config.yaml
model: "image FSQ autoencoder"
dataset: "simulated telescope pictures of galaxies"
train_examples: 48750
image_size: 32
crop_scale_min: 0.8
horizontal_flip: false
bottleneck: "fsq"
downsampling_factor: 8
encoder_arch: "nf_resnet"
encoder_norm: "none_scaled_ws"
encoder_activation: "relu6"
encoder_depths: [2, 2, 3, 2]
encoder_kernel_size: 3
encoder_stem: "deep"
encoder_avg_pool_shortcut: true
encoder_widths: [48, 80, 144, 256]
encoder_residual_scale: 0.1
loss: "l1"
latent_channels: 4
decoder_norm: "groupnorm"
decoder_activation: "silu"
decoder_weight_standardization: true
decoder_widths: [64, 128, 192, 256]
decoder_blocks_per_level: 2
decoder_block: "plain"
decoder_attention: false
decoder_upsampling: "nearest_conv"
levels: 5
init: "xavier_uniform"
residual_init: "zero_last"
optimizer: "adamw"
lr: 0.0032
beta1: 0.9
beta2: 0.98
eps: 1e-08
grad_clip: 3.0
steps: 19000
batch_size: 384
epochs: 149.7
lr_schedule: "wsd_sqrt"
decay_fraction: 0.4
final_lr_fraction: 0.05
warmup_steps: 1900
weight_decay: 0.03
Rows from block 0 of the decoder, named by matrix and row number. Each number is 200 + 40 x the weight over its row's rms, rounded and kept within 0 to 999. All counts start at 0. After the name is the row's rms in percent of the matrix's.
# conv: 3x3 conv (decoder.mid.0.conv.weight, 256x256x3x3, standardized in use), inputs 126-134, a 3x3 kernel for each
conv.143,100,234,194,110,263,173,209,179,239,211,242,204,186,236,172,220,159,258,235,170,202,251,135,212,194,196,147,231,261,190,115,269,217,222,177,230,223,283,229,223,140,202,196,208,258,180,232,184,203,205,260,174,255,203,174,175,143,231,201,203,178,191,218,235,135,168,223,137,207,141,139,149,190,172,225,204,256,236,109,170,185,221
conv.144,098,327,202,193,207,134,211,222,209,201,239,168,117,198,187,206,150,215,189,260,206,272,209,223,232,226,214,218,227,170,174,224,147,227,177,206,171,242,192,155,209,185,214,221,191,152,290,232,208,238,248,176,248,203,228,277,199,222,198,185,229,237,230,266,159,154,159,141,191,214,91,183,205,202,225,163,174,182,184,127,225,192
conv.145,088,194,191,236,162,224,154,265,191,167,158,176,182,235,178,188,150,192,159,212,229,282,113,176,179,262,241,193,215,198,213,230,196,167,254,229,206,195,175,178,157,208,177,113,181,152,217,246,200,178,198,204,175,185,196,188,229,177,138,108,121,210,249,210,183,212,196,172,198,160,220,152,222,200,209,156,184,237,198,171,162,171
conv.146,102,171,270,167,246,216,212,149,219,257,227,243,169,201,257,230,167,255,237,197,275,232,146,189,232,210,190,208,145,197,230,186,245,239,192,212,219,193,194,190,221,214,222,246,166,208,207,236,134,93,196,132,190,238,191,132,277,165,179,192,173,162,246,216,136,251,175,143,196,192,148,238,223,197,167,149,190,232,151,201,128,231
conv.147,101,163,181,168,215,129,193,252,195,136,231,186,194,126,145,149,331,250,111,199,214,201,246,216,214,194,266,189,195,176,199,205,172,151,204,114,173,194,141,194,183,209,177,330,139,197,168,191,210,212,222,215,179,167,132,222,194,216,206,227,195,183,280,162,154,231,228,220,207,234,148,221,174,213,236,184,205,155,191,250,154,222
conv.148,104,249,259,175,210,211,234,207,265,284,181,248,161,229,204,161,221,168,227,203,261,224,196,167,217,204,205,218,228,190,201,194,189,205,158,194,165,258,232,244,215,131,212,164,218,175,212,149,240,218,230,208,300,131,209,171,189,188,201,197,176,196,211,212,192,229,186,172,200,235,215,126,226,172,168,139,137,163,198,222,182,165
conv.149,100,159,226,253,213,264,258,259,218,249,119,258,175,196,254,230,201,206,217,187,174,185,252,184,201,221,181,182,199,214,213,207,217,248,213,197,191,156,178,169,249,146,220,169,169,174,219,155,204,161,153,180,220,174,233,219,208,201,217,152,244,127,188,99,242,203,255,232,252,183,280,170,138,166,139,232,168,234,169,161,175,95
conv.150,099,262,219,256,177,184,279,159,238,273,81,185,272,188,203,208,71,190,203,203,230,266,186,136,236,169,171,214,241,256,268,188,177,214,238,223,194,210,247,243,178,212,202,179,177,153,223,235,243,209,239,188,199,215,263,207,124,238,207,274,217,183,143,157,241,232,237,196,167,207,232,228,269,249,186,95,177,159,205,189,232,126
conv.151,104,165,234,259,160,257,202,224,216,211,229,222,203,191,304,174,179,249,245,222,141,185,186,140,204,193,192,188,83,285,221,181,204,208,166,200,166,127,225,124,201,210,188,225,191,125,125,196,214,188,199,161,188,268,213,168,234,125,137,200,108,190,181,183,176,186,219,288,174,201,151,166,221,189,189,225,189,212,254,231,192,172
conv.152,101,281,162,247,195,225,221,174,201,272,235,191,256,216,181,252,163,212,240,276,193,170,213,128,251,262,249,182,215,179,212,216,203,219,93,202,224,207,226,186,171,218,274,197,219,195,176,202,163,190,171,157,243,194,264,151,230,189,242,112,254,176,271,234,206,133,165,198,149,159,210,199,185,197,132,196,177,182,226,202,279,112
conv.153,101,170,233,225,206,231,186,177,234,223,111,265,231,184,228,230,153,208,251,261,134,236,212,141,241,225,162,268,188,225,151,196,149,247,202,273,210,205,185,162,237,148,236,202,201,244,166,205,171,185,171,210,192,198,212,220,228,223,269,169,208,181,119,187,177,145,176,211,192,186,239,135,203,191,211,233,193,237,206,198,161,170
conv.154,105,287,210,260,204,189,230,174,219,327,220,214,157,217,254,180,164,251,205,166,223,258,164,153,206,189,187,198,224,249,234,243,265,257,141,224,258,189,258,194,134,204,180,214,220,203,187,219,204,178,159,213,218,188,246,185,223,195,188,206,186,137,150,145,180,192,271,192,173,225,152,219,259,244,118,204,207,210,200,201,251,220
conv.155,099,178,211,229,234,140,184,216,199,240,204,251,151,285,144,189,185,218,222,202,214,271,159,182,160,189,238,231,148,207,187,176,180,173,254,210,254,230,179,191,189,196,241,180,216,194,231,258,221,211,207,161,207,178,213,206,200,182,199,208,123,218,210,167,236,245,194,106,173,114,138,169,144,170,156,147,174,202,184,135,175,105
conv.156,095,174,174,204,210,262,159,233,193,211,136,282,169,229,226,180,217,120,213,221,205,209,260,196,155,209,167,160,177,207,175,207,180,127,177,185,240,171,140,168,236,164,153,157,158,229,213,277,198,169,177,183,201,193,208,259,180,105,216,147,160,186,175,107,216,261,166,213,209,131,193,212,195,225,172,161,179,211,158,190,189,121
conv.157,107,244,292,247,153,209,228,217,212,244,129,203,225,144,200,227,152,177,296,193,262,255,192,195,243,191,170,158,222,208,240,227,223,229,168,130,249,195,234,312,205,158,145,207,174,230,222,146,156,244,236,210,190,195,161,186,140,192,224,193,226,201,183,122,232,205,220,168,176,194,204,281,221,201,182,82,207,225,182,226,261,250
conv.158,106,172,190,202,242,194,163,179,209,190,224,132,251,268,182,218,174,201,215,237,204,194,263,353,240,238,241,190,142,261,220,156,99,211,192,162,159,193,260,205,206,220,176,206,216,231,119,176,146,167,143,254,211,205,191,169,162,211,218,207,237,240,176,159,181,184,166,131,166,199,196,165,151,152,144,213,154,252,138,174,152,191
conv.159,109,216,320,269,183,157,279,172,217,208,187,261,246,179,175,249,243,173,207,214,222,235,253,112,226,225,209,214,155,199,209,218,277,280,281,139,199,170,210,255,252,199,168,187,167,156,198,196,130,171,244,232,164,221,200,141,152,236,186,168,210,290,177,178,213,162,183,177,179,310,210,246,248,160,180,177,184,218,231,189,210,211
conv.160,098,252,226,224,272,178,221,174,138,267,200,179,172,147,233,231,251,177,194,109,228,235,197,197,186,218,179,206,265,230,226,225,250,207,147,237,272,180,188,226,117,200,215,192,174,220,166,222,263,200,240,157,153,155,199,206,167,145,205,174,204,161,236,138,109,264,142,222,195,166,133,201,289,221,226,150,223,207,175,183,163,216
conv.161,099,146,212,254,160,217,170,132,219,202,74,186,238,127,237,154,134,204,219,234,204,171,230,198,193,220,205,224,174,248,207,171,185,165,114,200,168,177,215,177,236,225,197,170,174,170,235,208,222,150,178,128,140,197,265,230,185,220,211,241,176,229,203,228,266,190,209,245,207,154,277,218,256,211,209,165,174,141,222,260,204,204
conv.162,108,221,220,192,190,198,171,235,201,206,185,182,203,195,226,184,209,172,211,187,247,197,170,241,167,192,299,230,217,211,207,168,249,194,215,156,194,220,219,182,182,285,191,206,293,215,196,222,198,188,180,202,244,240,173,211,202,212,187,319,193,153,165,213,165,208,181,155,187,187,147,176,176,189,187,245,198,197,155,160,139,190
conv.163,104,83,263,230,203,245,173,184,251,219,209,248,206,206,214,227,77,246,246,196,174,198,262,231,140,216,215,245,172,256,182,143,168,174,217,202,198,236,182,157,246,190,269,245,256,202,166,195,180,184,128,153,246,247,222,101,224,187,207,141,187,152,169,245,231,231,209,115,189,96,208,192,123,155,231,228,181,196,149,178,192,127
conv.164,104,167,184,146,278,186,224,187,161,185,235,158,170,203,157,164,233,152,220,204,176,229,180,256,195,188,219,287,208,229,167,254,89,218,203,190,134,200,222,142,200,178,232,210,205,209,189,156,217,171,208,134,215,187,206,241,206,226,150,123,174,203,209,220,217,197,231,239,251,172,169,159,152,185,181,177,237,221,185,199,142,140
conv.165,096,158,170,232,182,167,259,203,196,263,205,215,200,209,173,283,181,209,164,298,173,180,236,173,233,161,185,140,123,190,278,114,156,162,236,195,233,191,217,191,184,243,262,197,200,168,240,131,169,106,148,215,117,165,218,221,211,121,262,205,206,199,205,127,338,102,222,224,148,190,263,210,206,150,152,206,186,184,174,195,210,193
conv.166,107,220,169,342,153,244,165,256,225,202,132,196,218,227,187,196,203,159,231,219,155,238,184,205,181,168,272,197,242,272,249,204,191,177,299,160,185,227,224,183,200,187,190,266,174,233,166,248,208,224,203,183,239,227,149,144,81,159,145,196,178,227,183,163,191,218,284,181,195,157,179,206,145,157,132,48,189,253,201,185,201,169
conv.167,091,145,200,244,158,249,209,211,212,258,207,235,222,198,221,186,145,159,190,228,181,193,247,240,165,237,207,161,109,204,203,84,215,205,226,158,275,163,215,138,245,243,170,222,232,198,155,161,205,199,169,288,182,219,199,188,196,214,271,234,210,197,182,169,204,104,215,131,157,234,235,204,224,178,190,242,160,227,191,203,188,257
conv.168,101,111,169,207,170,272,236,137,199,234,181,265,227,149,262,161,180,234,225,266,181,220,234,210,250,209,185,188,145,202,228,203,189,185,198,179,166,257,147,268,236,210,182,146,158,192,127,227,139,228,224,225,200,211,166,250,227,169,199,90,251,292,178,178,92,235,223,217,221,251,208,219,227,187,139,164,159,160,197,193,184,135
conv.169,105,286,149,251,224,151,231,220,163,210,256,214,130,208,204,196,236,203,198,171,220,283,193,178,224,165,172,197,210,166,191,216,145,191,200,231,286,176,242,204,177,217,197,208,188,264,184,187,234,221,301,197,239,152,127,176,217,200,176,242,175,144,183,128,157,147,262,176,201,171,202,188,181,251,187,163,189,96,145,220,228,166
conv.170,100,234,221,198,209,150,323,156,262,179,196,119,177,183,162,241,191,187,147,198,264,174,203,174,142,176,187,234,226,166,298,195,238,296,219,221,168,181,206,220,201,214,187,204,169,250,207,225,275,179,249,119,162,148,245,181,155,305,252,205,134,182,199,200,252,184,245,185,236,216,188,214,223,199,152,218,208,195,131,205,159,198
conv.171,101,308,176,224,224,193,288,270,170,244,166,190,179,188,195,211,228,208,222,268,212,213,163,170,250,159,150,233,234,214,237,220,204,225,248,239,220,235,253,276,246,185,224,217,192,286,182,183,245,154,201,209,148,196,199,233,141,191,218,89,189,140,192,118,236,183,215,173,177,198,187,184,157,129,134,167,193,261,117,300,185,179
conv.172,099,227,265,219,207,213,205,187,225,194,126,274,236,178,244,259,144,216,141,172,204,251,182,229,212,240,214,209,207,248,205,192,140,212,146,225,180,186,223,146,222,150,224,149,165,132,258,216,168,223,206,222,248,217,67,245,268,226,195,216,241,209,193,130,265,177,186,195,197,221,292,164,197,211,197,193,213,182,214,156,131,113
conv.173,084,204,194,206,231,212,210,248,201,196,167,143,130,220,101,252,241,182,132,170,248,241,162,191,149,248,210,149,257,146,214,223,137,230,214,223,259,230,159,188,266,200,249,209,169,156,216,255,221,219,119,236,197,184,89,219,170,195,191,148,193,203,244,174,192,228,216,187,181,222,223,149,240,184,175,155,174,236,175,195,142,190
conv.174,095,233,195,250,166,196,183,184,246,224,184,224,200,205,221,170,137,268,218,191,227,213,195,148,224,265,231,213,221,144,185,190,213,203,115,170,178,198,172,154,228,191,161,294,177,204,221,225,245,165,199,199,308,150,169,170,218,195,213,162,195,120,212,127,197,201,219,128,146,219,268,163,196,209,156,189,184,143,133,163,191,161
conv.175,102,238,215,199,215,176,241,159,245,266,180,176,225,201,171,281,132,231,266,281,276,215,153,189,165,196,159,267,147,168,138,184,147,221,216,224,216,216,247,129,233,233,222,220,231,255,238,169,193,149,151,223,120,185,150,154,186,229,191,224,170,185,101,158,180,152,246,172,183,259,180,164,145,162,120,241,269,230,200,163,186,150
conv.176,105,174,173,231,200,226,128,249,186,268,142,163,191,191,174,153,252,125,220,257,161,273,279,220,140,259,189,263,216,252,166,161,156,212,201,133,142,220,234,205,256,143,238,169,201,274,153,223,187,189,81,243,199,112,183,145,200,165,212,175,229,243,199,208,191,177,219,191,246,191,201,181,169,133,183,151,155,229,84,185,188,216
conv.177,091,216,195,217,193,195,223,219,235,226,226,147,215,183,194,154,158,213,210,175,188,184,104,179,173,163,213,213,202,213,225,189,193,231,139,217,185,230,285,184,187,209,309,196,264,225,95,148,150,184,197,184,177,235,223,145,215,149,256,184,153,100,184,161,189,135,181,208,179,223,251,220,220,156,188,231,239,152,189,214,223,206
conv.178,099,192,236,182,168,170,166,227,255,283,124,217,223,221,155,180,123,207,232,155,206,210,222,191,176,209,199,239,222,235,185,231,208,204,217,198,183,230,274,200,151,184,206,213,220,271,178,221,227,212,163,171,153,212,235,135,203,221,215,207,192,259,184,212,224,216,184,196,110,167,226,215,184,244,207,179,177,112,233,152,201,144
conv.179,100,244,231,240,207,172,146,214,118,162,190,272,176,216,167,93,242,213,209,238,179,257,233,160,215,199,213,184,193,219,159,207,203,130,179,182,162,228,184,244,178,170,172,151,156,196,169,203,213,210,182,236,173,182,124,185,212,261,217,199,214,176,223,179,115,228,149,230,199,170,201,178,123,176,236,207,163,249,161,193,154,128
conv.180,106,145,168,151,176,238,196,233,233,193,137,224,200,171,205,194,217,205,165,214,181,206,290,229,217,168,209,202,167,234,160,165,212,268,313,227,157,81,193,177,265,204,245,232,238,179,135,173,191,165,203,179,179,174,122,207,204,172,245,175,214,198,125,193,226,233,236,217,231,227,212,191,128,189,176,183,160,214,154,127,203,126
conv.181,095,238,153,183,226,193,196,246,220,164,119,215,125,151,227,193,258,151,127,199,217,234,237,166,170,236,210,157,205,172,179,161,218,180,203,267,296,193,164,158,192,223,251,197,185,253,228,212,249,170,179,130,236,136,165,281,204,208,201,224,184,181,255,177,261,224,233,264,213,195,188,156,149,230,200,185,205,124,157,155,165,152
conv.182,070,226,250,212,140,198,240,227,255,185,112,219,154,206,141,219,233,167,249,192,174,176,194,178,232,201,270,266,169,187,198,137,233,252,194,150,158,195,199,237,208,173,274,227,250,202,210,215,149,198,210,168,249,241,228,193,217,242,210,147,219,157,134,238,241,171,173,158,185,207,238,158,151,220,199,220,192,196,210,166,168,187
conv.183,106,190,234,253,211,155,214,337,148,194,140,201,220,248,210,179,249,207,242,180,206,189,207,160,177,262,155,212,296,199,227,285,237,154,239,217,175,266,182,245,185,230,195,199,176,211,155,169,155,177,235,215,156,219,206,152,155,164,175,264,208,227,205,175,200,238,158,182,215,161,161,179,201,126,203,135,141,230,194,149,191,160
conv.184,105,279,265,229,243,202,246,252,167,289,212,194,173,164,172,203,174,218,236,208,222,257,164,198,218,208,206,170,200,258,198,204,301,197,188,221,251,220,263,235,164,323,174,176,245,166,225,175,146,202,167,203,183,135,262,214,246,196,195,217,173,173,171,191,191,152,147,226,176,205,227,163,227,212,211,172,200,211,199,179,309,192
conv.185,103,242,203,226,248,103,277,166,206,245,238,146,190,247,135,222,151,249,187,256,189,254,211,182,252,197,206,216,142,187,94,163,154,217,227,259,198,180,216,164,183,230,247,232,234,232,147,236,258,141,223,166,200,187,177,200,209,166,162,228,211,176,174,207,216,188,184,172,209,243,145,215,164,117,167,200,193,257,163,190,155,114
conv.186,105,247,218,103,278,216,250,192,216,222,215,261,183,210,169,240,169,240,200,194,213,205,227,201,220,224,155,300,317,166,108,206,157,209,185,244,168,199,189,215,156,206,225,291,210,237,210,179,262,236,236,194,206,177,239,217,193,225,153,136,134,198,235,246,174,283,142,258,245,167,149,162,185,209,143,120,187,247,176,171,194,173
conv.187,083,271,218,216,177,244,220,198,210,241,252,241,272,208,241,213,208,202,188,225,176,172,250,210,229,184,162,208,202,202,168,210,208,201,213,212,210,221,219,214,237,166,200,126,169,265,145,174,74,209,118,141,113,181,152,174,221,222,264,176,252,233,119,180,165,133,92,146,173,162,238,243,180,189,184,204,201,217,171,178,228,154
conv.188,095,175,224,318,211,215,199,243,182,211,139,289,211,181,170,241,156,197,199,184,173,239,221,175,224,272,178,170,196,183,170,235,225,153,166,187,189,243,172,199,233,221,182,198,176,147,205,192,145,211,170,237,209,159,178,194,174,228,182,182,222,187,181,110,229,145,183,176,186,212,210,183,249,197,202,185,157,216,133,139,199,190
conv.189,107,250,183,219,158,181,248,242,217,252,199,153,151,226,150,171,255,199,236,263,216,200,227,197,277,189,199,167,237,162,342,147,177,233,205,292,158,219,166,253,184,195,192,222,203,174,213,136,192,153,192,216,146,145,175,235,145,286,216,186,230,179,242,190,186,210,245,178,144,212,196,175,245,206,127,186,157,171,198,134,234,214
conv.190,099,216,217,234,146,275,233,195,212,238,136,244,266,152,265,272,126,229,275,151,145,186,204,156,191,252,179,145,216,177,247,192,195,198,195,185,214,199,150,205,240,185,148,248,132,205,205,184,155,203,193,177,207,218,187,164,114,198,180,137,219,242,160,178,100,173,245,88,185,189,141,229,165,219,225,167,163,258,156,168,246,161
conv.191,106,243,263,176,229,186,234,193,183,258,152,301,169,188,222,185,235,253,250,194,239,227,271,173,154,259,147,250,222,200,107,164,211,287,95,237,156,253,217,201,197,193,219,244,165,163,194,172,202,135,185,99,147,214,148,218,153,268,188,207,234,171,215,132,269,269,168,289,243,220,190,191,140,179,176,171,106,191,196,236,194,172
conv.192,101,224,196,255,173,232,151,204,187,153,172,228,169,151,237,188,260,184,120,204,214,247,234,331,210,225,238,246,214,268,210,253,213,175,143,166,218,172,270,201,206,172,159,187,131,234,232,171,248,216,190,216,178,227,173,244,232,204,203,202,238,232,233,257,191,160,212,192,231,171,200,200,198,197,175,183,167,209,112,211,156,170
conv.193,097,177,242,216,241,192,236,250,171,260,253,231,204,244,173,103,257,203,139,257,189,250,187,200,250,248,237,262,136,221,102,180,243,219,227,227,239,202,184,136,170,246,265,183,179,261,234,238,212,152,160,217,185,175,226,239,240,252,179,230,191,191,230,212,238,163,98,221,245,229,227,187,179,142,242,211,165,255,240,136,155,120
conv.194,108,272,232,224,206,173,237,233,204,278,199,256,239,280,126,240,217,239,299,241,249,153,166,227,204,211,189,179,198,199,286,255,144,216,189,165,188,190,230,268,189,219,168,162,185,165,168,157,129,228,306,244,190,203,258,162,120,159,105,187,157,239,178,111,212,205,160,176,198,183,203,173,224,177,194,158,227,195,166,207,229,191
conv.195,101,161,172,219,193,179,261,254,240,219,199,115,244,223,197,187,231,255,70,208,192,232,229,183,184,247,205,232,171,178,189,174,180,194,203,198,144,218,190,222,249,187,192,216,197,208,195,284,160,170,199,235,167,249,140,118,225,195,173,188,228,250,162,213,170,194,185,116,175,202,193,198,143,103,214,214,206,233,187,178,185,230
conv.196,096,218,164,206,175,122,189,127,163,176,161,226,142,179,223,211,204,200,228,227,196,186,257,193,216,193,78,236,178,195,263,184,155,226,205,256,183,230,217,216,242,164,236,228,188,190,188,207,178,181,253,153,215,178,229,187,190,128,226,204,195,274,135,217,247,178,196,206,187,163,211,142,162,163,142,228,232,127,134,225,191,115
conv.197,079,193,224,237,194,176,237,193,186,232,173,198,215,113,113,220,188,216,211,189,162,196,181,229,195,208,249,217,197,197,197,240,218,235,206,168,209,211,249,220,169,291,236,249,231,246,216,134,169,222,249,194,182,208,191,263,162,200,256,234,208,222,197,199,160,114,135,184,186,127,146,142,232,186,220,213,206,210,204,203,178,201
conv.198,089,273,277,129,249,174,170,284,218,192,159,273,196,231,162,213,294,163,194,246,220,254,252,192,155,284,218,184,243,269,114,232,219,198,193,203,188,170,195,162,257,162,186,172,156,193,191,160,193,124,178,202,228,189,195,127,257,219,167,218,147,226,256,189,268,152,173,241,210,163,177,214,142,148,220,185,152,237,190,206,252,155
conv.199,102,268,200,151,286,158,176,203,143,156,199,230,128,237,221,164,198,274,100,118,203,160,159,186,206,193,176,164,246,197,198,229,228,189,181,243,200,165,170,197,225,224,218,142,246,229,151,196,184,189,202,219,190,158,152,134,233,205,134,207,152,130,159,155,171,220,152,186,208,213,200,111,152,187,207,215,204,174,155,208,57,196
conv.200,105,160,194,234,219,215,196,247,201,173,216,223,204,283,210,177,143,227,153,260,212,231,180,200,201,220,177,226,172,181,188,245,229,203,235,158,150,240,244,223,296,198,192,214,186,180,161,214,176,203,237,207,212,221,195,163,213,152,160,250,223,152,206,192,183,205,202,92,232,220,199,251,188,124,131,153,177,189,128,148,225,239
conv.201,102,204,206,230,218,117,296,238,293,230,252,250,220,151,163,174,221,271,228,154,204,208,130,160,197,145,180,220,211,162,217,225,220,258,219,251,215,233,194,174,103,227,154,213,230,209,163,172,180,228,267,168,199,154,203,231,170,259,163,276,178,114,201,219,105,122,254,260,212,246,118,171,269,238,229,209,235,191,237,182,197,213
conv.202,109,193,190,206,165,227,151,127,242,220,202,221,231,79,241,293,109,218,189,272,205,192,287,240,153,182,199,247,141,189,144,208,170,199,164,212,225,194,254,149,230,187,155,259,159,216,177,226,139,266,198,212,136,166,125,251,189,231,269,198,243,189,179,233,176,95,177,242,209,214,142,226,120,121,152,251,159,237,166,223,203,103
conv.203,097,193,191,189,249,191,199,212,193,199,269,223,222,200,166,142,174,215,250,276,226,176,210,222,244,231,192,187,148,184,226,203,194,242,149,209,229,201,169,181,206,218,168,171,250,140,179,153,187,151,176,227,188,89,184,214,226,145,194,226,177,196,236,258,222,159,141,273,234,270,213,186,221,172,157,159,196,142,191,176,218,276
conv.204,103,258,147,209,182,170,266,232,182,273,210,247,175,216,249,194,252,243,183,210,190,247,175,186,307,209,134,197,188,196,198,158,140,182,184,231,176,134,202,215,133,201,227,192,213,191,212,227,195,154,215,237,170,163,225,148,209,291,174,228,247,188,213,199,226,193,229,138,182,210,99,159,188,137,168,192,151,148,184,151,204,179
conv.205,092,227,225,278,211,204,194,263,265,259,211,264,210,191,206,236,226,139,190,204,208,175,279,198,144,210,204,227,180,193,236,200,196,225,212,260,280,197,203,167,182,199,117,266,249,197,226,249,175,215,166,168,189,117,145,273,184,144,236,153,119,146,200,108,218,194,249,274,208,209,236,136,271,222,187,214,143,183,192,246,171,185
conv.206,107,184,169,254,160,150,177,218,157,284,204,194,203,163,174,175,207,158,99,221,206,225,199,196,266,211,293,226,211,204,237,200,172,139,161,121,217,233,197,206,198,249,180,183,229,239,221,270,180,226,244,209,209,279,196,209,192,183,236,228,277,288,185,165,207,230,233,226,184,137,159,230,197,163,151,176,150,135,190,174,126,149
conv.207,094,161,214,207,176,325,223,174,187,236,210,201,178,139,209,229,164,173,268,257,148,205,196,253,176,226,285,206,132,252,198,187,329,223,192,114,214,180,228,182,188,218,248,202,185,204,148,126,151,223,68,132,184,250,176,151,212,170,222,151,221,225,226,189,235,132,172,221,214,153,217,223,178,98,170,195,210,247,169,150,191,206
conv.208,099,270,197,268,175,175,192,105,207,254,270,161,234,286,171,182,129,182,189,253,192,233,240,218,245,202,206,253,178,209,196,179,190,215,144,167,174,166,221,211,165,186,207,152,219,245,186,125,97,237,136,237,191,220,241,146,217,187,183,230,225,222,182,226,103,128,158,142,128,162,134,200,227,160,150,221,191,229,185,160,250,182
conv.209,100,207,229,233,295,225,208,231,181,228,255,274,199,254,218,202,193,172,145,166,148,155,186,179,223,197,219,234,156,157,155,215,193,194,227,222,200,172,135,116,179,230,234,193,219,188,198,230,200,190,210,181,178,191,225,208,227,194,182,147,226,137,168,214,136,151,154,232,220,220,236,228,241,228,250,257,181,176,223,155,121,222
conv.210,099,243,235,252,252,241,197,225,233,205,248,195,227,163,269,183,198,202,224,202,161,228,95,178,206,118,198,205,264,302,266,285,259,252,247,217,207,271,263,222,176,210,190,206,229,243,194,152,164,152,173,176,232,228,216,155,161,174,131,222,193,184,175,205,212,177,210,204,182,215,250,219,186,101,177,202,255,195,204,214,211,186
conv.211,093,301,202,207,250,200,180,250,204,180,263,157,179,185,255,90,276,203,232,265,229,242,207,168,164,205,177,248,225,200,205,208,245,221,223,242,195,236,200,149,170,162,211,218,155,233,183,213,255,120,106,109,118,184,215,226,234,216,185,179,98,174,212,183,187,184,199,250,202,230,143,231,207,154,204,198,211,167,239,130,171,134
conv.212,110,264,258,213,175,200,138,230,252,219,225,194,281,153,183,182,137,214,234,304,214,147,185,227,249,128,187,217,163,240,248,192,137,207,257,183,206,249,218,201,198,175,174,228,177,153,200,151,147,235,214,158,94,216,172,240,155,232,200,202,187,193,185,194,120,174,208,247,205,242,167,231,221,143,185,147,232,213,199,238,219,145
conv.213,102,140,202,150,223,225,150,200,206,187,206,245,187,186,214,159,220,204,234,245,209,179,140,152,218,265,185,309,178,193,211,208,234,244,184,226,194,235,163,158,218,220,249,228,166,227,240,223,212,114,196,167,166,176,168,174,215,134,111,136,200,216,165,229,213,241,153,165,242,216,184,183,197,136,192,160,181,188,112,181,201,152
conv.214,101,275,192,263,195,276,225,249,199,216,213,97,199,183,287,182,214,141,204,255,192,279,161,231,203,237,209,244,199,193,250,193,255,216,252,242,232,157,192,234,211,202,182,126,165,245,219,275,199,215,106,177,190,215,195,238,201,222,147,229,197,231,199,217,262,235,189,205,168,236,229,186,197,133,165,177,300,275,195,106,101,122
conv.215,115,130,190,224,221,147,247,193,205,190,186,174,189,210,148,261,197,145,185,220,220,242,257,193,142,283,233,219,209,224,141,161,165,233,274,150,188,210,188,173,260,236,276,218,234,212,195,225,212,140,228,121,251,236,196,194,155,219,215,215,162,277,169,197,239,227,179,120,216,155,140,209,143,178,192,170,160,180,161,168,161,149
conv.216,103,214,168,179,265,164,202,190,183,249,251,228,187,213,175,145,225,127,263,164,229,186,200,202,228,277,165,196,179,142,127,177,164,98,99,182,244,183,168,176,165,204,160,140,189,241,189,173,243,185,241,215,122,131,212,179,199,176,176,231,259,271,187,186,149,195,173,218,239,218,167,209,238,257,217,148,210,170,170,115,168,147
conv.217,100,191,200,323,213,223,217,210,215,296,117,171,262,177,238,130,106,232,194,242,177,228,233,205,195,166,193,255,164,232,193,179,259,207,199,199,170,173,255,207,159,191,184,214,194,206,208,223,204,189,162,159,161,137,285,238,206,216,220,212,200,196,180,266,246,191,177,278,220,184,111,178,188,156,182,200,204,175,189,136,176,123
conv.218,100,222,208,234,162,207,273,248,297,225,243,215,227,103,259,202,268,214,158,214,191,183,186,129,198,193,185,207,205,239,312,223,234,177,239,268,184,243,204,265,195,224,141,217,172,199,129,201,217,252,203,149,177,230,192,173,110,251,164,244,169,258,132,220,144,223,243,250,79,213,123,173,213,107,159,154,170,205,248,202,223,164
conv.219,109,231,109,238,226,150,148,205,222,260,238,191,280,245,172,218,167,206,191,174,144,150,162,177,262,187,252,249,236,195,302,226,242,167,178,183,219,204,191,167,129,236,169,194,266,230,154,176,148,202,173,237,207,231,210,166,208,187,197,207,248,135,160,165,136,163,269,163,169,195,257,202,196,174,150,264,234,208,169,132,173,127
conv.220,103,220,242,210,260,202,212,218,181,212,219,159,167,155,186,213,184,187,175,175,226,220,179,167,204,242,150,214,156,164,199,223,231,142,166,245,176,209,197,234,241,188,212,227,186,259,235,232,197,163,116,166,119,163,201,144,205,190,224,201,152,173,249,130,244,196,180,196,226,166,193,172,185,229,194,128,188,224,143,154,169,150
conv.221,107,195,164,280,220,246,180,260,169,185,177,223,202,205,241,183,222,181,173,210,201,218,251,214,190,232,209,230,205,187,195,171,141,196,215,240,158,194,199,196,218,145,230,244,230,249,217,253,209,154,126,149,164,209,131,212,212,172,183,130,199,138,237,165,217,206,187,218,255,163,128,190,115,222,124,172,126,189,136,138,122,221
conv.222,107,223,224,201,174,226,229,164,225,235,356,254,229,221,234,205,152,226,262,178,176,172,182,192,198,193,239,274,178,181,218,176,182,180,167,170,171,229,191,197,214,228,233,214,240,254,154,107,137,149,172,176,149,244,222,65,212,164,195,186,201,181,124,196,94,135,170,204,212,182,227,214,137,104,167,272,196,164,183,151,194,180
conv.223,102,263,221,196,222,190,183,165,203,174,285,212,142,166,277,182,199,284,145,261,178,204,257,219,198,222,207,255,181,256,213,254,228,218,110,177,162,222,252,211,249,218,186,206,190,181,213,187,197,235,166,165,189,239,227,134,243,108,233,156,199,207,156,152,157,162,187,218,162,178,152,185,195,118,149,228,210,186,176,247,173,218
conv.224,106,104,171,280,204,172,263,188,199,177,106,238,209,185,101,241,260,193,191,263,195,204,201,200,221,204,237,172,145,181,201,286,236,238,243,181,244,242,216,236,220,240,223,211,207,183,209,166,128,238,254,255,151,218,103,197,142,203,245,201,222,280,200,134,159,104,185,152,194,181,193,162,213,169,140,177,174,234,154,201,140,217